python train.py --horizontal_flip=false --noise_std=0.4 --batch_size=256 --epochs=69.8 --lr_schedule="cosine" --weight_decay=0.04
Rows from block 4, named by matrix and row number. Each number is 128 + 24 x the weight over its row's rms, rounded and kept within 0 to 255. All counts start at 0. Numbers have three digits each. After the name is the row's rms in percent of the matrix's.
# conv: 3x3 conv (model.enc.2.0.conv.weight, 128x128x3x3), inputs 80-89, a 3x3 kernel for each
conv.0 100:168101130137131137136108130125114138127135150094117123134134126127138132118130128127158133120082115123074132130136144125076137125181130127127133148194115131127138130127122138142122131132129126069094122138143119150127121100113122197178127128088127148127112092132143158144
conv.1 136:122139128111137125126151131130128131103066111138124127112118106124122128123112081139172129122128126119128138129131134121223192138129117133155124180173138128109161136130128100078127126140119128120125128152105138149132107091110130157124111105120096092088127124110143099100
conv.2 052:211140223147130157191177138100127102118120120124126102129129127129130126131134131137137131129129129058105113135142141125125122124114122161196156128130131136132132125123125129102125120121124127126176127126131159149140110120113125124126129126140135130129102078129069116107
conv.3 126:130138151134176132129157129102097116147109129127138141142128132125127115132136181126127115107127122156133126128127130140255145126127123128112129157213128134146127124123118130123116122128131128106107118137095116118111128132127131017046139141137128144127109130138120126128
conv.4 115:128128129148129129129133120128143131128063083126141124125145135108127159128097156141130125124091109131127124124175128140217150129141145112121132106152160129142155143126129147092126168134128134129134107100119126128121127156127164253157130136115115124119122183155119124117
conv.5 095:129123165129124122128131133122142152167123169128135189118139127106090134127098105128130144124129146126128153157129135126128139127113126122126126121121123136136128122123107134138181130131121125125127056132106128135125123138112095134125100126124110131126124132126111140110
conv.6 110:129129128138128131129133137125128125128180143118129107133113121131133128127099124117070133127107128125124118129175129129161149124130130135148128152168147131127139154179133152097140130135130127116141106125105128126132129123134139108130147084126134149132130121128127191136
conv.7 117:133126125126119128123127136134126125127131146089114120124126145132118079131143128128128125128131121127140112124109124132109115126125128115126130124131130127112129128128126127166137124130129129121126124146128118153182129138131119053108131043053130138133139126088137087085
conv.8 090:125142147123177178126123135116127102120125102124146132118093125147134108147139115128161173097111176120126136133129126128175172130139127120109132126127126129121124129132151116125131118148125144125119134125109136131189145079126136174122130078093125127108130152128125127165
conv.9 105:128134135129153153128129137144135128119118099133141107121134149135084084126188145123190127147116073130129137129136130119210166126224148121133130141127120139130130130119138118128143124126125129131137120080080126142172115121128118174154123087124118119120128142161125131100
conv.10 092:126159133129121123132172125130135129131189157128105072128148143116065115125116149132130114157091128129137125168142154127172159127124128125131125128128117107120124135135135130127126132148138116099098120129125131105106137095129141140093124031080108124119114105131141144129
conv.11 067:133132128127129128120132129138149130123135149118120111121126125140127123128127122128130147119117128132126144120111130116128114123123121146135126197153127176160152136130130131114151121121130130107120112115110127131135104085132128057083123027104092099137000002056053084111
conv.12 070:127143134134122123130151133196146141126104098134129103136112123128141093141147149116162130138183140110131135151129127150088102127129113134128151128089167123125131124124116126076081134107121147155125163126155149125156107092137132145120131121125131123127139135135087100098
conv.13 057:200144211147127128129136130113131126144136129125125118121127130133167131168157127129126125160128127117121129135136130133135129136127083127128132105127145117124134122104151116114124117113106119127121121125126115130134108107104115122112139136138131135126140164134123139131
conv.14 085:134127147131140134139134131126127164128122123116126125164143135130173127102140128126132137131128093145127130128129132136134160162160135129131125132116129114124127138182129129215198127137132126125128115039038137117117089099131129159156116129107113116123095114112125125119
conv.15 128:120140151126122128128089128135127128125130101127133122141122127126233131142128119118161172086126132121115129131151129137158147113099127127119128127128140159135127129126137129070129117099119120085105121072115133145142130119128098071091129130127139128128136065128118104128
conv.16 091:120130128129123151142129098129126114147144138081113109154134130099099056127116134128116111127032082136126123146167176130241255129129116123135128133221149122127157113126122116079148132095127106128123129163112136134130121127132139201128131149127126128134131123132123109106
conv.17 096:118113125125143114130129132128122127101129098116117128137086110138159128122137151102094128194213113149111133126129129135107140126189132114134155126101121126128125128091128132130115128129125111197130097050126138114119142131101084132126106109082143184156117102131128142156
conv.18 072:255185255179183210149132133110118110120090114118119118120090110130121128144128133130131131126126125108113120131140127078125124113114114142134154128118130134133136126124129127139126180126175124124136127126142136140137117124125127127126131132133131134130127131130086112115
conv.19 112:128131126127182168127176128125134134128082110149120110129131129125119132128104129128127119129051128128103127120128140127233127128165127123129128142207152129147134127139129127072111130130126128128130128166133119143148131165131119144127126080122162140140117111125128124131
conv.20 097:132128130130122121123112145125121122105131108127137127122139133129129127128128077130145127118090127126127144132124137144130129123132136125117119150145091146138131135122135128070082136122121124116111125230122122190165123128129135126066117112115124154115187161137125115183
conv.21 105:128138129129132113135129128133124129124155132131145130200128098178243087155122118134127132148129103147120129162165118142139118128140139128108129128148148153223126124104099121129113117115127175127129112071113132124128120113121123132123114127119125119101129091104142121125
conv.22 097:129130118135077141158104120125091141129044146128055045134130124125152131133133127120121118133091139149084106133128128131130109154129128124127169144130151129127137114135115108127149122128128120113124146020206135096203129145127095151095129144151117090135127057157126037140
conv.23 101:126130138138124132139162127118138092118089117115130128127137121127125127131105105146128141137089127137144156128125120142151111143203107142139125125127121136129149132137179146000151134088090128147133129141132132171133122121141132177122132138127144128124127183129112120101
conv.24 124:150151138127131129127128128132126129096126079113127124111127094153157210129155140151134128110092086119116105127121129116134126135133127129124133152136139136132128130126147135123146130128138130139133052061076129098127123128149012065127127102144126128116038130123125124101
conv.25 121:131128139119129135128121123107129109097102089129131127127129083159124089149135123130162136129191120131132123126103120126139136114114127138126111126122127099091131129132134126043165136161137119113113153199132154134129122110122127091134126140132126137129177147125130118099
conv.26 136:130127126130148135127131124140129130150081142139141130125144138143087128144101099122170108127140143103118130105140124153191123136157120136144129130165130148139145146116138152016082118106117127091126098238135125160158120159132152133082120114115128126131095035056133073091
conv.27 096:129135129144154130128130110143181144162088128125165124143118128136126127117093146129121118152196123140147108124128128159219136137211128128129171119106128105113167115120143134014130128152204124115128154182129150113095126117145124133141188157129127130121113125112121055120
conv.28 107:123114129122126139141130138134115134129095133147168167144157144142142097142127119129094109105134137122133140142131146140151136152130112132140138145175103130132126116102133129022034131142154138128121131241170130186139138149164132060095131126135127127124145128144126133128
conv.29 118:133146128134103129149154136141144128139126124128134157136130127132141138109118132127128123131129180130099089124125126130130133114124130123127132128161127116123154138143157121092112150136125115104124151131124115105127130117157140000047165137122128110102131107116108155130
conv.30 076:130131126166178170133185128124143144115140117114131128133127128176181121138145123139114140147157152174167150166171121135156148125143145128151130141150110141143128127130128120122135153126172111115132128131137107090128128128115109123129123136131126133111085123086118129107
conv.31 054:235153153134177162197143255128082114126122118121121116128121113133130089130130130126127142102149152123123117127117127132145131129137122149130130130119132190137146118113120123123126124122123125122165124120167165129169124142135124126136129128133139138140086132133039019086
conv.32 108:132128131120109142141171159135140153095083126136150174130172126146135132129129125125154140121135149128140141130125126130196171185194132120133130161114115129071129133129133071091170151212150144147135125091129114118129128131123195252140127112111130135131136168142128128116
conv.33 058:147128192128125125130119136130122111126128122104090080141106130151141125129142125134163130128068127156062131119125137125141123124119105159137123184101136130121152139130119127113128118133135084126087123127129128117114090133122122150125136134124116134143125160132133156125
conv.34 132:145129110159190126141169122123118110108077165089075107117130129057020078057133156141128107129133095130128117125117128159146138134122123129126137129101122111125129150129127128130109136139127128126129093128213110124145135131126088123166118107117123128131125126115135148112
conv.35 122:150179128128130091114129139147103130134121117127133158119078128134128129146145127147151128129137102131115132155153130136128125135129128129131142146042129152125120138135134126120093121026064098084125118131163128125163122129107109115163125137127116118128138126121128075053
conv.36 059:226169217168129140152151147112119099123122122105122120123122113129129123128127130128129130129128126107098117128129128127108125122124122128128129127128057149135135130126127126115127124124123134166155130195154152150173127126127125127127129130141130132134120132130087090096
conv.37 090:130128138127046089136133132127127119166227147123155147134123133147155216117134112111128126133062142097126131126128140115086092138169158140149139135129120132160125138136125129121127116092130112151133111129127142132136137095138121111134118106125173136130136166153127209130
conv.38 095:127144115118143128120141126126127127126125170162165126127097085139146127128107114110094127107129073128126120134163129150187166125135182127136125138134137130142128104130114128171152105129134121089129111013132156132129126127121150124163119128132088097119114131117124097133
conv.39 125:128128125131101130129134130131136130127095082131127126121134129137091132146131132121124127132199129134124142131122128105070100138125127161156129128082106151143157142143133126069151123130128120153148118124121128120136129174146110146106138127137127119131143112124127133127
conv.40 099:140133143140122117127131129155104114162198115129137126122172198121151153120115120143160139128037116141128138131107132189152129140129128128126135128123128139139145125122111129141126128128128129086087128124102136129116082109087085140084127110089127149128130106135150129127
conv.41 068:129129176119118114127128128071128126074089078129137139129155120206207186111096114132144127067122118127125127088131133129141133125126122134136129215159135126129120136136128145142179120159131125102120095133010136129142128113125112099103132174118103092050079120093119137134
conv.42 093:121127129127094128127128180128133128127119147134119127134181174145128133119126116131135137119089086139130164131137153154128121139133138129125129129132164125125130127122122126083128119073092114129121128129126120116111153139151130124136135108125128157140125133130164162153
conv.43 133:128129143202129083127127132101095135148156114125128129125127125087121138141150130139128158130027121161153160147129129154074118130128136124127129122126125162130120132120127176082117113149141111124126095215136127108127177132096098172122110159117127131116128186121120140133
conv.44 114:123156124128090137129158128138128146125125130118134126133116124129124093127127127143128167109044089134127121143141128138173130116103123128128127121128130139159151129121113127106122134065134129121125123163158126130130132148130135102081141135124126105113127247140135195121
conv.45 114:133128135140126156153132212129137135134104122148135159123132157106128129143173142128130130113162130087152132124127126181132123134189160127127128120128110127155131131129129130133127084127114120104115127096118110078128128128131126015119129049114128131131124109122125106141
conv.46 078:219193216139131156150133153083118090088119122076122116128125123130128123128128131130131129126126129113118124132126134114107122107051054161137136128127128130131135136131126130122127125129170129128157144127150155133186122121127126126124152129128129131130129130128103119116
conv.47 080:135132141135058125147126122114122126115111115113126114125096108083099113114133133147128165131093135171141164143125131126059092109102131128113130117126125121134141112128119098102115092115094127136123132197149122130114153149124205162139149142128126138122140162140128129125
conv.48 102:136138133124117117114141166148126126129131151130128162129123135110111131144136132129124132129127125135128115126128122112108110164188144128116125121053132116124141124121129115111097181187146128134129131099107128101144126127133179125072117016090129146129152146129053000089
conv.49 087:128151125126125126126116129114114125124168140110112164102111131099129144123206127130124121144139128131133128124141124155134131129124139127108128127132153150124127142141125126171140135164138129111126127124124127113112140135127131140119128186135130092129127083131119067111
conv.50 148:129128139100114132130135128131128136108132110125129091096129142178255130126128127095128128052129141121122130129127126089135130129150128123124128126189136127136109128132141112073124128127135128120115172097054132128072128127128131095076126112058136121113139129108126160142
conv.51 095:128130084139099126126128127126158134124131131124160143139128151167171168132129128127128126133127126132102125118139150137181131122133143129132120137127139136127164129144140125092120131126126127128123146132125127116098128125128145104164156095108131116136160135125133135115
conv.52 100:129130129088085137130135140127135169108090229136127128169166134128185140114126103132144124108108114152134137129129139099058130138112122179126096157109104127126120135143121115109133123137153137128129121167126153121079083098122078032134109119141128110129133137136153144103
conv.53 109:130132135125129134125127123144122128113134121143156132128153133177127099131125130110084128129175127151095113127149125131097146127189129128127128120122115118126127130148119136129134118134125120121132143204126131124130136115117114125117125132124111122124126127108128112125
conv.54 065:255228255132129201217130149103105105118117119123122110129126118135130130127127129125130130128128128123117117129130128122125124117119115150152130131131131128134138133126174123122132121123125123161127127126127155132146121123125126126127131132130131135130112133125078109105
conv.55 101:147128122132113132118127134127129136127105055127142108123133106148214158146164160135126129173106037128125100139128128129088095127132110128128136125128144130124130129127108150114082142131052128126097071054091120127126130128132134028105120079118129101130069089126121117128
conv.56 097:127130128127120124117128163128140136145132131139130118128130127103107135129122117138176122129157146125132134129143123135159127137121133128131132136138130119125149121141127096113134121124124128123134140126128129129126120129151153144187129132165130127151119022093138119088
conv.57 088:137140131128134033131152083127140130124110104136142130125126112121128134126127127127131123095122122130140107139136129110100081127119129117118123129044075118111128150134091151090092136140101107123147117156132127149094134127119113077130114121143125125128144152128129133083
conv.58 104:124128125125128144129129132107119129128105077128156146166133121130141093136124107127085125128092163127147150130128129131094119130140126110127124128146119134134130128137131204141117128114103130125133110128126131167143143156133135205086109089080132132128063072129130141143
conv.59 087:128130133128133203106176130112130125116105130127124130141126106156096090132120090131148135113126255115154176123156130110170135115156163133114125146166122134145124136141127110126190104135185121094067151097083124132130135130128131098099101092167081094093136126131127113076
conv.60 111:128133153132138138130132135128141134098132174098141133130081114144121147123127118128150166129168145142131121147128128129105151134130143133131128128106128122128123129130123132106195129129145132133152160167131175163127125121116145131115129132110128128125130117141129115154
conv.61 113:126123127127191163125149130131131135133160126145152135124128129139123093126123126119133124141153125128126106133106130108136128140171128140129115128130122119077144122160136097135137134202132124129118136000127128072130128129138103126148134087128098118128112029143090010122
conv.62 053:125122175119105109137124157115130123109139128125118124127126129169143140134134128136097127116076112071117140094090126123129127110132130130138154181131143200220135121117128121101120124134126157163158177145165126127149133127191127141189193133137128133127143150126097127127
conv.63 119:126122128127101122130127126108073128132087067124118126144131130123076109121124131127103130122122116127120127114096129132144128129135135149142120108102133125114119117124129120127154127151138128128128128095100131080111134174148151146147128152133113099120128111105108092091
conv.64 094:124140148156222118134125125134141155159133124113104147159135100104096117148126129130134133128147152124130142152130130160183124124119143124146134122214160130119111132128128153087067128128120130092128107161130138124136139158128139064124153147118192127169109101108127156157
conv.65 111:124126127096144139128131114130128111129229110112146113126123145164115212146129136126127125058057166137103112129131131128162138128131158131105132117088127110137144124128128122147129130092107135128132144052033130153105134159139139055129132099127128112116118074065097104110
conv.66 107:129136137149117140140138147128145129127126120136160127132127108141140116140085085130122133127225178129176125129138121128130141136129154132135134111128128128127134123128148123076123126079127133132132142252150139169129130138127134128117139161119137131127144146102132126075
conv.67 047:255221227154131148133126141127124124128120117129134171123121118133130160139139129128143122130136136129130129134151132132140131132128122127127131127130131163135135126117137126115128129129126121118122120107111120120126116127123124132112122121106127128135101106098084059130
conv.68 096:126140122108128141121105117132129139094119071136125122135125140157124114135123123121137132108089129129108126121141136165190141126133130127188124136235155129114109128125124145148128122101092111132128117144133136153134128143126119144118120133129091128141058049094127115126
conv.69 119:134133133130123156126134128110104110122119132130196127151174154153131127134126154139164132130139124129118116124126125130239188127131130127128127182193130118140149116095131133156156130151140153147134139039128117125141133158173136101145133119135128127144108069133116125125
conv.70 070:168133255129127187255131254118126092109120124122124119123129127130133131127134140133125114136131129120123107127130193124125137123126134127138177128129158128136180132123127127119123120118121125128132124127127155139130119117126122125129133131132140148129136145109098131103
conv.71 131:126120126130128128128124125132132135128130126135139122132129127127127128128127128127129139088084109064054089147133127157127125166153145132127143124122133140148135117106106123115112128128117128128130184156156158154140128128128119083126128117122123125114141127118128158123
conv.72 109:128140127128081102132132129125114123124134129128129132127125123152191172128108115131128127135247132126138101129130128131050122131129156138141131142056117148129130122120129120185132116155162126131128160167131139117086134124137121112126145216164131129111138168119134110125
conv.73 054:229217255131128138140132133099139132136138131110116126125136129190155164112116106146125141118131138120127129133140127128126099085120114125132142141129129129127125103110122130170141146129122141133132081075111123133148116121126090108111095104113101130139116131095141157142
conv.74 085:131129114130108122122112123125147164126101125147155141143138134126134157130108118148070094132135169131138173153121139127102157128147129113125141118162078140128121126140155136025154133128131123130134128158152127143169130184139128166107134117089137158143130128130129128131
conv.75 131:136129129131129176151123128123129128135074102128135115129119117131166109152203164132131130127000073130121140129124140134156127129126127133135137134179129131150150127126131114136131128128112127142127138078165125132126131140129080221106121128142118128120142129191134127115
conv.76 107:131110128116099133132142148116136129087091118122113130129133159142116133138126124114127099125051126138149147128132135128185128122101118123128128145162128125130127130129122155127142129110123130128132153255138153190132132125122157158127111120133128122133131011090138119124
conv.77 066:131134151116182107151171122138132135152128128128125130123124133132019141144128166134145135127162117135126122152163129163162137174148129122128120138107141167115116103099134135126131117139142105109127056096108147130105102064111031089123086138075121099090049096074109005117
conv.78 090:128128131132170187124123129122140139134127131130127126120132140116154131125142125128130146129077129154123127125136129134159132117140106127125133126202139122129129129122107127155149126126098130094098142088122131121131129109081130105043146124099095102128127056145124117141
conv.79 140:134161128131183180130126127146128124140126131135116127124090126129131106130129122133130129131066143129120127133130128142142137135119130125156148129131130130118127145152131127128146120106151119088123113114117136129129126123121128114052115143129080097116087122121123124114
conv.80 052:255191215130129130127124123105124124118122130103104060129125101133128090167167154122121122129123094089113103135143130134125123114095073135135214127127134243144135129126126128122130199119155169124130122123129127122122128015112092126129097108125128113155120136133091094091
conv.81 063:217154227146129154160132131110115027123122123124123118127120084116130130122128128129131131129129129119124123129117128124099094120089121131130139129128129127131137127126128122123124127125124156146174152131146178149156117123133126126124145131131130132130131130128094112120
conv.82 053:216244247153210155212169235121105118122128122126128121128128127127128129129129129130138141128130131123103122136130132125128127125126124129129133127127129139159133124119124128110123126137150127126135127127129177173187117113122125121124128154143129130128126128128091090108
conv.83 106:128126129128038118129138126124094115127131157115113161104127130051112214121122120134131129126098118136128125118128127125012147130116131126125131130060129128132129128140128115255102124133108129127135127076142121071131128119157073128159115122109125120129146255176129192132
conv.84 088:129129130150151130131126122150140119158189093124128093135128114128119125129128127180129133130066132166126139133114129138119089143101106129129126139150169121140145118100119090114132124108129128128128097145139085136126117123104099098122141130137094113126092071112138093072
conv.85 059:232237254164128163131126138104118093119119122089121119129129128138130130140129130130180129128129128129127125130133137123076121114115122153132162127125127128129141125119122113107123160115128140125140128128128144164133083123127125125129163208128130132130122132128100121123
conv.86 117:127126133128207130128129138139130131135065090137121129121119115127126121146142124095127128120147126118140103132129130129182109127128132128123130129146127127128128130126138119123143128162129136148131126020128127101127136138163134224118146153144126124121118045132103084128
conv.87 124:129130127125139133126126127126148140115140126104111116124111121178158101128172127117125132116181130119127127138145124129135152141152131127142127140116139128109120127131105088249160117043097128138162133069144135126134122136127132152141134125118128127131116062117122006129
conv.88 049:218183255135129164134129191117118112119122123122118115129130126134130129128128138131132132107127129126121120130134134124124127120118121129129135129087127114132133126117125124125129122125125126124159133125128166130128127122124127125132131128128130136131120131124076052087
conv.89 112:121144121149196141129128121124129127132090127128138127131118138125131135124172135115130103121128141129124106119138128192255130131139128129135139089128127111105142126130126123068130124124123129129134105090126132133128121129139120074126125123120132132138116128130116125106
conv.90 054:255220255150131235140131171123121117121121123125123126128128121129129117130132132129128130129126128122120118132138135126091126123125124132130164129129127131141132168122124128122131124122123126125127127126127134140131116121124126125126128128126129112097126131108040080100
conv.91 133:129125127125122137109132128136114118138119147110116171131094123102173132131157123126126128120051157100141143147128112133198128126129126134105139098203129141144106117111112135112102140116111127123128134076123108151115095131121144136014131122120133117135112122157074119135
conv.92 052:129127145125188140127127166135141126149142142122119139142147164136130168147126122150129190125137127128098125144135188152178160154138152120128151128127158137178180118119110141131122150167154129115100115118131117088133134125149117160005120078116128126112126122128131068083
conv.93 102:131137133135171098153103128137171146121107120144126099126113121101113158120155173131139126133114101154108129123162146131161116131079104123126136128188129088136141137123098129106119127118127122122124124135118126097120119110123135119110129129129097132131126164049125112103
conv.94 096:141146138155130172124144189108160128126148115118154126117147126117117124120133135127146144106094144129121143127127126123144128139142123104124127126140145123125135130133102103217152104120127125178148188108099129140107127169132145200152123112132141128134087099108115130135
conv.95 089:156125137130125128130155149127131146128128148113142119123126203117123162117137126112146122138197130122160133128145127129141127121129122126128113128105130127105132142100129112106123122125102129152130110125108130110120116124138138121136146128091112121131122141116108140153
conv.96 075:134114131126080112191126130092092118124114127121131121127142126127139139112122131130139172094130141079090072092015100121104083125129125117129141119101123124122127131105119129102107122130124123151181143119114166120151119129120123127120133127127127138142123109105132126118
conv.97 094:128140126146137129127127129100135139128112124125156127124119130128133153107113162127130136119111126145133165135144123135178149124136116118137131173242121116121141124130128128077070136134123117119143099134147129145121124128118133129089126131133129117118053138130141128106
conv.98 065:161123155109179161160136105109122132133167136139124078131132121120110127126125115146124123088157156185083000126125157158128175164129117128126129142115125105168140126120130133174126146098137139121127133126123119147091122121126117073135130140135144131138129138155138135066
conv.99 133:129129138118126133126124128129137136124152140107136096124129132135127110117166144128134145129105147127138138125128130128086130127097163118120115121183223117159117140130128128118108123060124124085132144164113126112129128123138110000095138146145132127101119120097133120131
conv.100 115:135127116123150175131130126103135119112142133148133133128128137132120055129126125123127129135027138120127133127130141115126126130131128127139135137055135136138131132153127127160132135134128123127134128195161115111113134128128099156127117099122130128130130126105130136123
conv.101 103:127130128123138129127137114125145134107169133117095075124121079106083090138137124125131128129108133126138128128140142142142129127086127128128134128200180128156162106114143126131127103096059147134139125145129144155120155135132173123129111109130075099102119165040121104071
conv.102 077:124127155159255134128129177130126129135176119130164161150124139128000094136133128134130137168129127121148144126168127144238165157124116127120131123148138130132138125120131129124103125108136132135124139128129136138133140152114123142059137126137126144122144164185159158130
conv.103 110:117117125129148149124127149125151142130170166132123131132155147129126118135151127127128130117013075130067144127128135154141147126126128127128127154154128131134130128130116129167160134150128127119119127122127131128154131115116119185142104112125125136128128090127126128130
conv.104 075:125127128098129140135104127111129125149200115119134111076129113122176169121134112123155153147128131144111127122129123096135138101087124141131121129127107129128130135124129131176144095130119124126111158141132173107052128133108123127127120126092138103103145152142151174169
conv.105 148:127118124132219155129149128119187180125052119128093113160130119129082135125081130109053125129129132128137154121097123130177141127127128138146122160191146127124128134128127128121130128125139128143127128070128114127131128166122140110104132089106129157131118147128127181153
conv.106 098:123138161144165111131141143122121131127166019090133180125127121122071196130112131126129128121126123125145137128159102127255138116128165143125139126126124132130128122120180159168109128202150131090132130128121129132131140112121121186102140166103128114087082126116108126130
conv.107 129:132127136131146124126131134113149126127085174155127112127127117132122097129186134137129134127059141124141127126131140106250166146115105139141131121143133161137157139134145151030134130161141126136127102097146148099128129128133109199121100076168112126121103202140108082126
conv.108 070:123117148125092153141129129147141128181126110127108123142139133110136133123128132157155129157146137119127111124127178127169192095118113127134134110138113143133127122129130150139139136167221138134116128143146137128118125142138132119094132151137144094087131108093129144083
conv.109 119:128119119129147130128129123146067146142100118126112122123141133103121139130105134132168150125163143126125123116172134162187167139153139120128099131148153109134149143022113129026025125079065128127123163184161127148136144101093136110071137127113129127127109104080095066079
conv.110 086:129141131189255168125129125127137103220181188180134128144150197056000015124131144102131172128133178129135156126124123131151170122108124128124125113128112114126130128141133145129105124122129113129134108160193127128128125115126124128097106128108116100139128195187130140123
conv.111 095:132130125127085176162106128125129127132146095150159123146129093130157048117127137129126132169087128117121141133140124176147111136143126129141124137188085169165121128125122074124127124071126120157127170162157135132151113132128125172118132128121128118122137169155131117138
conv.112 154:151130128139128128133212129120134128127121093147138140112126130128069129132127138125128128121000134136127142128127123128160112143154133129128140130167129129143141120129124127022128129123128128121137091114124101167127127122123126117085126066134128128116129129138129128118
conv.113 087:127115127128090130132143141096090105111126165147155157109133112120137185142128090155152128145156083129132153109129147129125133150139153135123118185077088149127125128081113136148135153174130147143114117142125094108124145127110119113127138101127132124119151129125128135125
conv.114 068:245255255165138178139130131122118116119120123120119116117116117111121124131128129131131134130128126097110115129132129091101018109082112128131133126118127127132134167150141125126156124127143125124147126123134139148144119124125126125125130132131132134131133132130104118121
conv.115 087:132127132128127129130119122113097105133002115131128144143160137130138111134156161128125131088043085135121129125130181124109127118112127127131121118181120126141139132132160162131157149175135100098069131137100136147101089125136117133083142129127124091093124162118123164106
conv.116 113:129125129131075116126113128127119113119148125075116116128135132096129159128131130129129133121119128138127127129129138125108126121126131125123126128123130132115128139133126128129122131130135124149124142215148135125129135141127128145129102112108128128128142134127147133129
conv.117 054:255188243147129181160219178121120109117122122124121118129129106132130130127130135130131131129128129123119122132134129125127082116092119143130133127127128128134135127125128122120126122188129124141129143125196251167135117125125126105123130129128130135130132145126070104100
conv.118 089:126129128125152144135180153152141131163128135146178133138130158177146089138121099128128166126129128129128130131131127134136130139203130132133127159128123136137132136144163135161146127173134126097098066000118091131125134117114128077125126049083138127134127134155132136136
conv.119 089:136128154140138106141133132114143107126087127121149138120105099132130121143127117131126157142117117141138128150126138111100121127125135128121123120129129144131150112130128130074119142163132140134126117178141125107137129099138124255096121183112113086093144207140108123113
conv.120 107:132138122134131128128137131140082131101104096111092133143124121128187155135125132129130158146254139120129112133126097128087135129152149127126123113129128137122105132038130132185124124138142129222148151128130156129128128123117131134123123123128123131136107092118125127130
conv.121 113:128130108128152128130128128128147164068056117135129125129128155125128136080131143124110118164132119122137143128142133134139121148151119152154127120129129116105120103118124118117119145147119128125128081137176096135148098114110178133131164130129128133130127178129129129127
conv.122 145:127128110118075145127127127129127120108114122133108133130122126185126101130129105132133128129048178152127133132139130129034132144128110121128123141128109114132146128150127076066193134124111123121128128213128113127129121127128124150135145107123128129128146130147126112128
conv.123 104:125128111128127163130117128129109116073245135128161099126129154117143085105218144124126118113085139121126127128129140121188123123149118123127127171144128127148134127138119106150165139121074135090126138138135118117121138153118170000089134130160128127130126063040117139130
conv.124 143:129132128128129096132127129127131128117157138143169131126110128156119120127135124115127139127130126112109131137127129132255145125216127128127130131132132133135137124124128159145121137163144127122128117075130127152132126127119152167124135104132137135124115034112119059109
conv.125 063:230191255135129158138131161082114102109123121121121056128128121136136125132131135128129131128128127127137116127146129125121125114114115157130150128127127129133139127151159122117125151122141131124172127125126212135152127125124127130125135129129131139137128133129073093095
conv.126 089:116122155128075159129120118122098097112188127126127136107125070160255133126154142115109156126140163130135115138158139127077128142127123129165136128109119112123130125094080127120117131095121148121127130097172133136098162127086103110107135158128136125118128180180102088128
conv.127 087:128114145124111136129140133114112159128161191129130128153144143139129124134130136128146126123127202127149129142125135131053128138111132144136171084084143128126140138136123153129111106121127127136131111180141130151132133131105127074095130135084097130131142164130130129127